{"arch": "transformer_decoder", "model": "autoregressive pixel model", "horizontal_flip": true, "vocab_size": 217, "norm_position": "pre", "qk_norm": false, "positions": "rope", "init": "xavier_uniform", "beta1": 0.95, "beta2": 0.98, "eps": 1e-08, "epochs": 2.0}
Rows from block 4, named by matrix and row number. Rows with one number belong to one attention dimension. Each number is 128 + 24 x the weight over the matrix's rms, rounded and kept within 0 to 255. All counts start at 0. Numbers have three digits each.
# v: attention value (model.blocks.4.attn.v.weight, 256x256), inputs 129-171
# proj: attention output (model.blocks.4.attn.proj.weight, 256x256, transposed), outputs 129-171
v.107:111095139152165127112125121106124147088117103122133144121157151131100084139126134117113160151127117155145132126108155146143146104
proj.107:124143147103191147152159142104102112134158129120134125115150151164118122129132116137155119126117168110162159093114154111138098121
v.108:145154110126160148135120121126144144142148138162143126111112157167161140152143114152138093147149115139157128118154140163099089121
proj.108:130114145133108099094150136130081105108134139110122118127132079134143092097146146128108153149113114093098139152133151106135093102
v.109:099120114135105162116164092094163107143104092125147133120125107121087119171132149146101109154162128148117126104102109137136172105
proj.109:156150141118140109098116150119093105104148122128114140128152153142155128127132141171117144130131144101155105113108147108157122094
v.110:115134101129139146119157122132154123108148132149158126124096118141110137090081154116130130115128112097105126161122108111137148124
proj.110:089127098139103141100112128158095086113164158140137152138127117119095079129134112089158148145113146131159129137090145098139144123
v.111:090149138157140119128138124144111130156102122163110119115128110150138122073146123156145124107129159099149132114135131131133103108
proj.111:130144157098101167107124152134111106110150117119152157103105149132163128132150120106157161127099112117143114127088120117113118140
v.112:122145144137159113101092116106152117090113103144086116167143140113101174121128127127126136107106130125122120164133096132144123107
proj.112:152104097125114165130165136146153095133127141118159133095122149142099108131123157132105129129157141139164168139146157154076119130
v.113:120104106115127105157118113106095083145110136108122110090112123139134098157097125143105119156111154129117108107115118113089097110
proj.113:120131107096149112138110131094147132161157161108155185132137125150103104112145104114126138125108109139150121111118132114141135124
v.114:149117150098133115123110159152118092122128115147071122119166151149116133120103137086122118094124090121138120172131131134114141118
proj.114:128099128148123148157107107108140158118154147157094156130144138149157157140136128151119117133112106151113100111167120154094153128
v.115:117143114106133154104105121126092137167112116073100100085132101096154120170110146141105103164141131104118124158128149155114111138
proj.115:144114095107138128136130145139070116117086136110079157136115106133179095139145115153095156122148154140114115148179104083134123097
v.116:120134121136143104142104163145138125120089126109114125138135146146122119130162125095132109112130158095097123096119127133160110090
proj.116:097137102137103136128104165159156122115115159159156071133106141164136137147137132123149136117152113107129109130144121099098126183
v.117:138122115119153105120153106118097119130125101159133110163135106147142103162149147156154169157098112111133133133130125121124151111
proj.117:095169105156124171152116106095124139135153127124118134152144111121100106136098139125131109134161162142152118111093140154138110113
v.118:150118153087114090147126140150079142115176149142136131101146107132150145145129140133138132112094128150138152098175133084149101121
proj.118:148107133152134148113139157104132141152154131118158157152131144152117108131108098112142145104151102112097132139114134137083113169
v.119:093110105097144097111147103136180097151164161142151148124126152123103129151149143129141109104153108158163127112142140125111126136
proj.119:117108162141104124146143079139100118153140141155130143144118133109152144134092140130149131139114147128156128093095099096098150165
v.120:120116113128158119130135095170135122133129145092139123099102105111077124110109128152141152145120122115152128138147144122113122166
proj.120:156143098099100113122110148131112086108103138162100128131109165151133138145164079125126124127105106122157121100126126112145129134
v.121:123157153134083149136133147100139146122088112118119125131117117119129165147142137114148108103156116134147135107125130137128133115
proj.121:128137129119129127098110151122167101105147100153145141154126122142137120096144155122128111094101133106109093136091114130118165112
v.122:128111117148142130096134139123123114127111153130153141149082123096163086163133099128105113119108123153110114141138150112144154107
proj.122:177126142114134156122163099112089113144107116112105156104109129100136160128110126141121125112121115128143111148118115120134163134
v.123:119161102101142137127151144136132152164119120094121150108127118117134127157133135130104147097120163124100150101113132092109105157
proj.123:119149075151112094108109132152152095128099159155116076128143159151107104178113103135106113137143124086142131114195152099158129125
v.124:125164127107142163140148088108143115130107118151087107133147115136121125150106158128153167156084163155140132133150108170140101097
proj.124:140113166138103174102145072102122155111171124152133074150138151151130155140109153114145102169145129117122089103116153173117141107
v.125:093155139116128146123130163120133147110119116158107173130101143094138159144120089156119155133126118139148125169117111146102112126
proj.125:149122125142139112135146100151119119172150106131141142125153122111123155082137109102132098160143123154125092148065132169133126105
v.126:135129144094133137105120113159163152133124123094144117117134127101089106114115169130129133161124141141148122092150145122136175141
proj.126:149140148141136130134112143127099114112111138102119171164085162101160141112140142149134120139158118160113156159085160099073121145
v.127:152153134091132127124136106139115164113112117168147100155161115124144143108153088105159169149095102120097124146107127088131141097
proj.127:114135122122155114100118083145124167153120129144159092156158149125151127129133147141119132113132149170117146117095095118144074089
v.128:115153162094086115112177135135144141116076139144162095169139100115098119080083127148099120124108126124128077170133148173103172142
proj.128:146113106069170139120060162126116116203103136147094115156099177184142100122148119153123120063165124095135111072151113089094091167
v.129:159103112141104091117093158110146148103106133087144108140156140151131076110098130112125129096146108123150120092158111117136148132
proj.129:094127132101150122116133143137130130126146126184147100102146131076131148120151124151151127141146135116121117141104110133143110094
v.130:117127107152125150115161167117137125097105127172143122112100161117112145132121119084152109144115108141112134161114133148116133137
proj.130:156130137146152143135137139151109112141133136151133179122155102153114122110128154098111149107091144107141134101131093117128145107
v.131:156123107133159142138097156144121133145138141141119135125189123110132128109133141141135144145139142136120097131142143130115128143
proj.131:135122144110081110119144094096177135097136144136141138139114097143194160170100122114117116142130110172114110119143126107171136125
v.132:152111089163098093141163147154096128130112131140119130140174125135124116154117112135150142116113142107118158117094120129115168121
proj.132:141114097100143153133127105129131158190117134116123150138140111155080163114127098114097118094086131096162135117130117139120155140
v.133:095106124167090107122160118146185138107152101134132127105121133136095106089118141144103129127127117142130150141102121158096156145
proj.133:198146119118161125123122153138095134115138125132114124159130133137120133096154159115113130113151136097131121130150102092095103097
v.134:141130112129122119130125140132120121141078102080126155148130111145104105154095119105114109105128157125159183117101105131153127139
proj.134:150097102100133117133124108133110162172114088145107120125117144134067141122136145134114110110146144104138163121134136116127166153
v.135:123144107147127100112091119153118124172092104117110098153170111150147132145093110093107108146111087096164139113170102111149149156
proj.135:165143131113117117129115090113104151144095157138101140098138124166075128160144116149137108119139136144139125112092114138154119151
v.136:097098132116131143094079130144098126168106087141140128080161147112163168187128091156117098123131108131115167154093141107083119159
proj.136:098170097126143121135143118136158109128117127131108160093126081138099175133138134141119134126117137111124158132134160154139174158
v.137:140126153152122098126156158090142139120172110131123152176112150114150112152108091111114123131128134135114101142155119124144162123
proj.137:151097095132118149105116097142134137136137145154179145154100116129092125161157108127151112088123148111111126110137156132088125093
v.138:103113122147126141121126104120111164175148138111130108123173116148105135184144105156148164160143103141122168080149130132118154117
proj.138:116110103140088091126119087168157120144105111140111123110111129121144094125136123110132102119134142102126154124105107120142134096
v.139:142126158146116138121132086120151147093147127123125154138070139114125114103111133117140137128149118155130118125123147116135114080
proj.139:126100111139121109134105128105146124071125170102114125143124138110130115147157156090154157177141118123151102164094138160103120145
v.140:135119143081136105150154083137155127136133127181139141102104151150098121116143173119100103142132153157119067132102141166127131143
proj.140:152112134121172152124140141110135104086143146097124131124109157149156086154121136094106126141103152115105139131136128108140126146
v.141:169164093153180114128139132156114119176106126109140134102185132146094136133126083153130087140169137117134090162113101109121112082
proj.141:139151165107104118125130132109130106111143144153134126075150159089151155086101108121098132125092145110132113102174090136108150165
v.142:141109139108147097130113114106144114115104103099116151122113131153110110164142128142104145148112115105102125122108141134130173124
proj.142:170134082114111093168107082101090116133088085154105116157136123153071146168122120153145107097135128103167164120113139085190121147
v.143:124144114142132155117117127125095155137146143148136165127157150139171105110091146123142139101105107107131152121144125116092168110
proj.143:143110117132096149141138089107122120140070131129109115132118138148087135152161116108146115109165110174154127105095123113162140136
v.144:139108142133150111099148137147089131122114151135130160175134146136101147120131115127123117117148122126138135125132103087137130150
proj.144:153150106125132123127099168105127155165152120134132109116105153159098107165142104153094135124140084101164118126134139151109136131
v.145:169117073114150114123148147159082149176100125090115110131164110160145154167096115111145154109131130103106119153140106108165095114
proj.145:109133106128138156145109094148115157143098098168107147146137136105085168132114124108109113127151138105103137119122135152141182156
v.146:108135097111138148127112150142107116149145101074126117123144129153149127144096105141129102137124112130098148145152118085152113112
proj.146:125129116138122109127153093138166155144110102141134139082150111152082111142109086096105084120139125138091174156119133158151128124
v.147:149119118105142139156083148156153131160158140096143128112165110107113140127137125117107081128148149122102165135098153106095122162
proj.147:100173135152074122159126134120142119097139102113135168130159103108140123119090139112146118179128109127136118132139139182124099126
v.148:096155144147124145119089154139132103134170156143133157075132135152118155146128133172130123112131124135137102114123142093155129118
proj.148:103126191125133116114147122102135103110132101159110131124138133106142114112134149123108151161123128133095109121117099151103109142
v.149:123125094138135134138115147117096120156129107098100123133182102128120110153164103101137122124152113148145095170147080128113107154
proj.149:095167140116148134110115094111162140161129132144119133128147098122125115144107082126128101126123101123090155129156146162141149118
v.150:091135155165139124155133140148161114113160157137109114113116140117151102117104095129144102151195110135149146164097141090153144105
proj.150:145136142110146158115135159114133115108157143111126165086133141152133124092163114105093095136078115102147074149114134149134120121
v.151:121126112139135134114117128096098138136086142115142172192136112121139098125099120120124120141123113156102145081143087105142132156
proj.151:171087089136128114151125083145115179172117107144154107151141115124108150164140125167150125137142112128118190129103131125111106115
v.152:103139082148114135149113137127116151164060118090135155153156140143138133154111117146149104144137129150107110135116100125110139176
proj.152:115106102140113142141127097110123130155113103119125151140165126120100165157097114145128086124109137130123142127110115146158150118
v.153:142129152085137149120117093150168125114160129153111131151116159123140095120103153131142127140143127106105136120147135148110157102
proj.153:164132141117127091124100144127116119097131139140119112119088142157156118156124151136124129140129123165147094124140143101124111126
v.154:125153169152098116116169118138166155096089129139084138164091131144136151141132125097108155114100101146122146111170143150094152135
proj.154:139104084133167110133082166151107124151104108094111082126127162137060145183140127158123156088184110091129148123090153095122130121
v.155:115097173091102093135088143125154130131133122141142126091142147104122140131129148143132087116141114123105135127127116143131085088
proj.155:098132124139139154126162095119118111109149146128145127128130103105159154137111120090141138147167122127155121123135108156137136131
v.156:115096122127111154096115147091097159128070085081108143142181122134116090173086139139100102116095108120121180119098119111130154152
proj.156:172149106109146145123118058153127153184100121120108146093173120103083135140140092166122143086115135140133133110144126136149152109
v.157:171107123140122119128130141134116182126109131138115105169147140111082120119109162130110161144124157141127130128151130140133149138
proj.157:126122114104133136116150098127133146155119114162128150128169163168100106131117105152132103136118111121134122120114090140166138148
v.158:137111131111113130116113174143094136114114137083116150158174135154126168126125123105159141161110112140142131113114132087138109120
proj.158:143139107142131158143154105111167149158141089152115133084161132153089109141134088099127126117148103098128167116094137158094161138
v.159:097101183127119110172154132113136109136139126159115130144144121100147165089126163106133137119119125107138107120140097167117108114
proj.159:106135150100148147105143151116162106137115132128135110167079121133119149105156123089117174159140134147140107113149136147124133103
v.160:158116123159141083140094150107101134162132102137148120098164119143153100109144102165112124137112090136133122153169098110146138107
proj.160:123137083180137113098154163100093173157125133132116110108104124126157111135138092166113130098114148118098130133146118142110128147
v.161:113092122151110107098074113129108104133165147114104123120167072136151138099144108105146110142115149117131172100089110127132111114
proj.161:121091125158105139161135135159103146133136146159113145166144107168123091149099134139128124127114148136147106101109111146169134160
v.162:117127132145117136155118117157138112125108133139131136113121152100141145095126152113104141152118105163133078119102132147147152119
proj.162:114122145167126116119165088129153100101154129160156160140134126162144139150127132142110136081122148150116126152147094119110136155
v.163:115129141140076111123102133143077159150111133104148084119120095108142107120129175130107110119130114172109158158109112141168150105
proj.163:086148108159119112082106100144143089123125087130097160178149110128110170135079181152140170111127147129121095176169098088125091155
v.164:131117109146093120119118163175157102133101143165157155105117147129109152133104094113101104115130116090148123153110110112140070132
proj.164:162120138139093127139129109144143130100099131178127121105069129160150107134160110110092128111128142147155117099150111174152137135
v.165:118158135166167121107119119114147138119136136206128155090110126149148163118109149152135128133136148141158086101170108125137142078
proj.165:140098116118106126149132151114114180123180131109159129137134119141132101133150151101139142170110121167142116105089136155083125086
v.166:118151105140121164141118125141095166162144161141179126173122121134139112096158123093100121150097159104116166115100134101150149132
proj.166:164160135103133115090139098163134138140104119162142110132104131116088119109122150104133118166090098135138145146118144071120162146
v.167:128149113147116116167147182154080115173128131142143102149131081114145092094166083164131130146111111149148164096103139089118131126
proj.167:120106111092103132139146097161122114119131111139099128219081145135095128159101129158131141081137121101143077144119124108100134145
v.168:135155138123127142095138107097111113102117152184145111104125108091111164134124140148104137159158111157102124145059158167102139165
proj.168:134093149113079140148148112100117102132136125114125173095112160110120122161089158108115096090132155139137106141112107133124104106
v.169:123165098129112144152164134127083123166176166134127151128099160116108135110157131154109134094134143129132098164129124103094144139
proj.169:093103133127125133110080146107070150131116122111141150090130172123140129121101077101126089141132095111111115144098156127145128138
v.170:099141124159140116140171121142114162151114107114185125102131159146113126133139127102145155119094167105148151094146147148094133128
proj.170:181127083124081118149130118147084169112131143144136112141100122123098089114107143134168156152085126127141124131147135136112132132
v.171:095141107115146114138136114110149129123155115131115139156174109121172165136138150140145162108116147163098108120105111114158069149
proj.171:100128133125104146159121161115160100153122134108143165147190127100178131143124122113125094134135134137121108138151135163135085092
v.172:117127133157126139114125137099141137137127105103115150118138140123126091179147152160134160131116148104140118099103118099099103083
proj.172:160144149118152145090125125107158157126132157143131102160127098136105124147112193119154130084103154118125146105150148162163114118
v.173:105096137141133123100085099123081124086136183066129161071121107115113107160126155157149120102063139114095122126108119089124147085
proj.173:144176099162182141154099189106125162097128165158137117129101113110114153173127107185130123110099149180166112147121122121115106162
v.174:137164148100147132111109138150113146147116079077122090120130111105157138089093117116125148144124127165107160136119149087093172158
proj.174:104156157179121089153134129120141077128098100129111158120122153114119169137121133152108107122159114081090104133127131107089101121
v.175:154139121127167125106105113143102088126143115075162102125133095144160080176100104132145117115169155119138123106107145145165103132
proj.175:121111152124140135102148128106185107073140134133091125128141101116153157176140158123093135072107129139124160139100123103155094135
v.176:105161081113129132146112159121096117142170152145157121158161151156123160141164128111148139112117122165159145140095184126109129117
proj.176:189103096081063124147081107122099181165127112114098088133109086145140136110130121109109147121152130106162111135112128113113103101
v.177:142128141144143153122149131116131114113084111182147077118151116141131087185089149121131118152102099124155074096158142137132139152
proj.177:082122124112124092114175096070121178105103127154119105147145107154138099146090202081158121103158137121104139088160131146128159112
v.178:121145161122152149179081145153093156156103132117109097099090120127150147121157119145115156144112102110101114112132135132140156111
proj.178:134110128136119100129074101128149144079100098096132130116094130165101134149129129151142152118097139171086131109121092120137152144
v.179:111099128090095133140137137127122152177077072121104080128106087158147128155096128135136132162156125159098125118102164127166180115
proj.179:139092119114151133107123107144159176125110125083101109125110142119111092092138190177115124135137129127166125125117127132122111136
v.180:152129096128127100104160134136196142130094136116094106123159130158122185158112148117131131109140157142134100153165111103174091141
proj.180:157162098153162111128106101113145133120138137142106093145154108144131101104136140098104128117142158110107114117148097139122148114
v.181:127106098156145128155124133150140108098154128125107140117125093111132169104170164142120132139096136149146131108139104127127127171
proj.181:123096105152145153135126112152140152167102095115158148149143115162099094151151146118111110138148133099145103102155128102116135159
v.182:099148139136172124084165134124115112062117121101129163146101149137136135112105163103155160159112172097154118149163145122119177134
proj.182:106122141110141152142135155122145133119120143123112175135159109091090148159150096096115142148107131142110138122100145120109139117
v.183:146110123156142115123139125120153108119137097156144154111125167148129153145106139127149097117149120143122109119111143142098097144
proj.183:150102157132102130125085092134153136107132114151102106101079103163148125163125130173119145110142149135124153093142131133120106138
v.184:104117118115123116072157109095115114128116143122099124155097157156156090130084129134116151143150158125134092114140151162122156113
proj.184:108150132074154104113137148080117110132163177144135113154153126110103165121118110138140121114116130095168114102137103132179112126
v.185:113165120114162136115177148118130115098111116095151136125156168124098141137114086113157157121088146123148109143155122111121134155
proj.185:138172082118125126109157118097133147159125104119139116170123139086113146125097104096123113169166151149090148131108161156127119115
v.186:147115108103160084091110111141095147123157150081157116135140136102151106156102118116139108135075121098122139091128080126164124160
proj.186:142107161143174102087138145121134172084145123158112148080093150110148146157137153162151096125095111164185146158150102111125141119
v.187:151108133129181103106117172119166106131094104091157141094145102124164111136130081102109146148160146168154171102128100095150153158
proj.187:156162117168127127106154129088190076159132127104115136124137147119078140112162160165132111102120151138134156110097126175122094123
v.188:114116127141126148105133106093131098145121095159131127137072166125106126104148127138127119123108128111150138120092127168129144138
proj.188:136125149124154146120159133095171122116114121132108102092113157121140137113091089111143097119092099096144112136157156148154129125
v.189:082141147144113128153089129107118111138135159169173116107111142154123114113140156065125083106130120124130106134072158151156123124
proj.189:185100156137103162131113093127107122098127150118123109129055110159180085098106154159123164131130117134122147087131107107118156120
v.190:120143126132174129133135140142174151149102148117166106101160154135103147096126095112107176150147134090139137169132137109150116138
proj.190:152191079145173156153167134129114131185131144138109073104151159119122126083149075097139128126120138119167152127133120123133162110
v.191:104133161111146084116130160108145119146154145168131147135108146149125141158105046155152142137112138158119155153149147109120100154
proj.191:155145120117110114138093164102132135095138160108133137132148148091096108114159080147124121088152100138117114145108156168105156101
v.192:177110147155132090146166160154108161123145092121156155153156157163117107111139102165144162116097122119103108141123109088120119146
proj.192:138152078140174129129124149129128083144125158139107136168147155122143078118099117113143139129086109107114116105116168128109139175
v.193:155130114092120118154164124109171118138092107183101132163124123103120134138127126087097145115098152093149102143137138161103082108
proj.193:188120097123142125125106093100137139139148117112143092149098173136086105133137108160125120120150081121144120113096138115121148164
v.194:147144135116098113102137149138109149120131135163096145152157153139178104111149151134132108105114143155148135130109144142149109135
proj.194:121130115146107119113095105151170120096098112109117108131109136164115072113139130148135159107150132120140098112156144142118166135
v.195:153112144149112129146134105127180130117126094116154132154083071151082105115113103177149160142118152099096130110094170114083155127
proj.195:132106120115115113107111109165157088122138115132106166132140121102136158102130116139113168136139139164100133129149116146175084114
v.196:101136113105145112121115155147139123154096157112143111149149113104137117165099101135159107160137098110138134150115138135116106121
proj.196:126119092110136160113173130130134117152103160093120101108116127147087083104135117162142141100134115094150128138140114168133146107
v.197:141146113120092089156088142167123147127148102149156107109134139111091152114152151165142138130106148137149151152089119138140149144
proj.197:100136072102170158105093128165109131120134111138135146136132125126122086106130134127110122077133125141122106125138132102146114130
v.198:162126091145117113141130124132104126099163105126109118161135125110135126101166162159123105100129162133089115113098109122132047117
proj.198:127106168129142109129073144123152139147121128147110104149153139121139086124133102147124134119119113095136117104158133150127186159
v.199:138137127136141119123158120152128131083145127127136155165162143135162135143087103121137158139122138159099095156135103093123162165
proj.199:110151097100145134151110148148186128133111161140141158161155138101122132132135113138159136155143123108124161102113129134121112117
v.200:124119108142143099124158132125145150112103157106128124113073155165074105167126096114143145117133114105145141098170109168103128106
proj.200:141145125150126154144099117082108159148161118170092125119161139098096110113115127150155173125071130108162149117085108132135175131
v.201:172135123164107139131161147146126144112118145159114154126123129115110144147114130138111130115094121160150155148153096144142107120
proj.201:123142099135106147102128105096124090127141152145174109184111095138124115094147113158118151119104087118121143111131171130104154121
v.202:129128103109145157156139115108157165134123131151132092124130147136109136141104145123116126155162163151167119175183127112116124119
proj.202:140124110107145132118133100118122143123146107119120103115128111094113134086127151090112097161144147114091147105119149109117091118
v.203:139097111157113089126112130149096123119141124098120125123153083113137102136128161138151128152116130138145124098119138100146137142
proj.203:092141110092130105118143130141101140143092176155100141147103134177158113157089123135123152103135126151148103128182138149139129141
v.204:139114141138135140167090160110144127142128140124130112115132138102141146107095087115111159086119122089143152117113099131112096100
proj.204:141139127164111137142119131123117123113103140160110095137128126123086107136172162157144133126148133109088122104144168114107114151
v.205:095139097117151172147117130092164112148126130135102154110107133118131156110170065112135104122089150135145137109132104100130182142
proj.205:104137125144140109152124123138136153114124137080095118115143107079044172137137139132131105147157165164159158138118151157135097171
v.206:160139160128115111153159141152121113132124161165106124150097142129098097101169120100136145132110083121131094127118121109097162148
proj.206:089075149118087146115110092113164133163150131161136140129179136134112162130116159125131106111145100094115156130105147150100134123
v.207:133099113131157134129078089134137142125118124119105116122168131151157157180101170097157128135155151122118144114111127126136138105
proj.207:114112112107168105146095178118130154110125167155124146150068124108115166179117135127106115145093125166132125156170137119113113123
v.208:139102105129133106130122106123083122139124135128143118138112120137110144135171131170142146160110159132134134165104159112170126126
proj.208:072158132091138128146131168144104118101117140138082103116143110158142133124095142088096153102103130165096112144157159155128110119
v.209:114130144105153131131166100155156082113152119162118140096119139093129165134127160169114102159139137132149124149133083093084124123
proj.209:126178105111091169154142151148143113126157113114141156111138159139123129117136079121125139107111106141100153119130119132153092145
v.210:152154139129171134137163155113139106130118099123109159132147106118119161098146139116153154084163121105129128170164109151126107127
proj.210:123112122163109136150152127136162115113117122096103073089177118116145145141164122101147132134152118100098102122083110127120089107
v.211:128108148120135147162102114137113154154133128127131098147090157122138119095171148150142089140163095124143142140137118157107099119
proj.211:103144121138109130129137155113139104150109157128150150132159086105114128134134134135118143151155103120118146168117150124148102099
v.212:094171128121121108125151114124141106076174147150132148117168096125122102107122107151146158135099137158118093150146133163108104152
proj.212:110103117121111154146103174136104103141145078119106171138126110113174143133146097094111126141164157151100157125102104114169081113
v.213:097098097132084101123121100135082099119176137110108156102138089144123129172105134124140092115144136125099123153094125135112060125
proj.213:119116117136133101113113171116143116161101165120117142153113143161145144140115129114103100123122144112144163105143142112171154148
v.214:113142141140100135092139163143110166106134073102132131131133115110109130147056129155124118144093151111138095107102132096135116080
proj.214:099147149116121080106156137167122094143148155121102132164151086146143174135145147103115145093127179141161089154186108142130097129
v.215:080118121140120152120163151120156098095131149096138141149082138150142143135124124141129155143146111109130136153155121162113152107
proj.215:166143144098116152125151102149142129103161141125130166156102149119115121106127105135166152147154106130140087138071141141122131110
v.216:126148171162123156156151120100105153131114119135164095113123134139076080099130135134099152154101099114129085126097184182134160131
proj.216:137095102149147143124121120086116103140118112151115144097151165110148151111156111105146127133145150171172137137102102144143144141
v.217:131163118127107159126137095134105170132108159112134140106159089142168111158117130133161119110169127150133130117109130098140119089
proj.217:124107120154120117106177119127053106105152138090142145122100130109176157127108053187109109149132156131119123115165114096117100101
v.218:134099150121155151128118095146153100094129114130117119106156126155150104155111156127136157115129169128121130099139116121146135155
proj.218:127139140112143127118121152134134108089110127180107111154113104118171173109132111147124121096116113148144157149114152134117117160
v.219:139102152152139129102112123116115089109120128093116159144106116126138111111099127142113113157116125138127146105123123154112137116
proj.219:116122087141135140124142122129141126127140154116102117141125088110137164159131128148136126121124152100148121125108104180137117119
v.220:139147112137123153161119133147106132161114118089140143139112151130147153139145120099132104103123152150140140122125165134137124103
proj.220:140122141153084120152156096127109117147106135081123101173091160150130135124148127122121148102176135087132130137124146132099146137
v.221:098117151172125118131109123143156099092136145113109143121133141139151087079133147149126158110103109130126118117107159159086130107
proj.221:131153165139135092144117156134137099086124110133150149107131106133134131138194089134143108102111149136153132146134139152132100125
v.222:131168075129137146130137112123121102134086112118116124126143110102125122125134142127116123120189122160156146141155109158147099130
proj.222:097112161114090151130133078131180126166128129098173149148150152154110094131104094135121105139141133095146126107120103125145159102
v.223:126123128140121147100115105146163168124133105117141149158110126091152146108136123158108124135108161148147137112147108143149115144
proj.223:116098146152134137164135126095127148119138064132151111133146153098130133091111127153106095153137120089123089146106123094149139120
v.224:172128135083094127115130128136057103146135095155129117162169144133130107084151149125095160118099145101152124149080110080135109121
proj.224:098092161113126120107087144156086106140091079116130091142114157114134126184079088158136118131147163132070127141173137122155118099
v.225:137137117086149091129142174107144108198134106151143128098148150158102105156146110094107139144139089084124093147114145112135137163
proj.225:127132167136139127156164146111146098120126149115098145093118123127145146112128137099089112144168125171138120119181108155168164153
v.226:152146110151121131158128125137100149193085116084123131074127093129105134171142105105160139103117145164158167142147136121171155155
proj.226:101167140104139140133170135109179101109124111129138117075091130158111099113096106135106099176153102103146088168152096123137163129
v.227:103133125127141140133157111109170123108144140158094114147147142138082111092148137138104148121143104104147151113131140123086135101
proj.227:171128133135077159122093122105105173144128152087116139182124116099164144127126153113126137124113143156131160093146169146113114122
v.228:108110072136092159090140146149134137188079122092122123161116182108125138165107153130098158136065123118162121138109145103160140135
proj.228:147130129094146122117129123120102108105177101133157145098135154140150095096156139143092100141154092098112140143141129111173147135
v.229:117124141118121142146145138116119171135132148103090130109088130145147154137137140120135132103112137134147130090181132104099148130
proj.229:144096117151132092126166126143141150129147124131135130081119111111099090089137126121101140127138118097145131130109130163140173116
v.230:118155127138133168122100140107187122128150170151113131163097149147126124105109185064111154128128132113139120135151139134113162138
proj.230:183147128161163107116163119132099150128117152147142174112122122140134122115150128159153132143151118155114128094114126145092151147
v.231:157088085103114151144095179144126134131115130138139128159163169118114138162146115142150110146118137114136127167106119131159135120
proj.231:128156117112157116107137112157103123118142086129141128095115136131096099142135142107130101166138119125101140145163099102120113181
v.232:098105132110114138125143169159128135087144115143164089110102117093159118086117107171130137151112169094133140133140141106136112106
proj.232:110119105111122091151128126160154114113164094110105158119120148102140143136102133091113095110077139119119140136097116106127144159
v.233:110156130134100130149107108138168157153135142133157092128103150160102133165162140099142094136139121140130107121095135146144109131
proj.233:180133157127109127090148152122122101154145125110145140167110164139133133143153129132107136090113129171136142119094155126111116116
v.234:134120157095142164135130117117157128087153134147107117102088108114123154130122149157113161151163159153160090105152111145119130103
proj.234:106126162130086086123127121123148152093117149102111116128142145096137146117117163149145114075114178107102102133118136134120074080
v.235:155150161112098140140130095131129120122156145152104146160153127138147163123133143137114123152109142134126120131069109108127134093
proj.235:139128147153142150142108125126082144111104122142109117189103109116117135168107123149162156134148102127103124096139165097106104103
v.236:090151117112120148141102148092119150088143150148134118108132131094175128096106123144127124148118123112115099128117142110150119128
proj.236:110101150108124124140168136142154131122132125148134136100170109152116107126117160155127166122149108136156149128132126129146112145
v.237:122150136099120101112110145130132111154098106137132165113151104134117108103106110100140136157135144136107146139145122089160142112
proj.237:110114151132167146098149122147163112141123106160117111102157109136136108116097141132138137105112158137146138121158099156148171144
v.238:151109136159148137088117095164098129091124155083133146122156108148145108146117107155156140126147130119097127135125121085162120083
proj.238:123100143134114141146074155096152139180113097143095104143128117135094125133106077106125136137099118148102137132152155152113084138
v.239:172078075121108114153133111117105099143146074098103096146120145146069112127132150173155118114118095084121124145120115137135129142
proj.239:151157116079164121109114117102106145145160081093101093140133190110102124140100136121084104109106138118084149114160139119124112139
v.240:118137089145168154121123128124133140159089159093110149124109102144127160169116119100116123154079105095131176143124148114170102172
proj.240:117123104098133093117175137165168139087162145129161120078144152112105111099132129142147133153153108084106121114123102129116144136
v.241:101094146147103137132152147097123108102094115127116154103107150143116145108129087115156114157116159079160108119094130105121120139
proj.241:103134128115157102120132148117125148095137128115140134065105141152108109080113112122120111129088162089124150153176142151161127158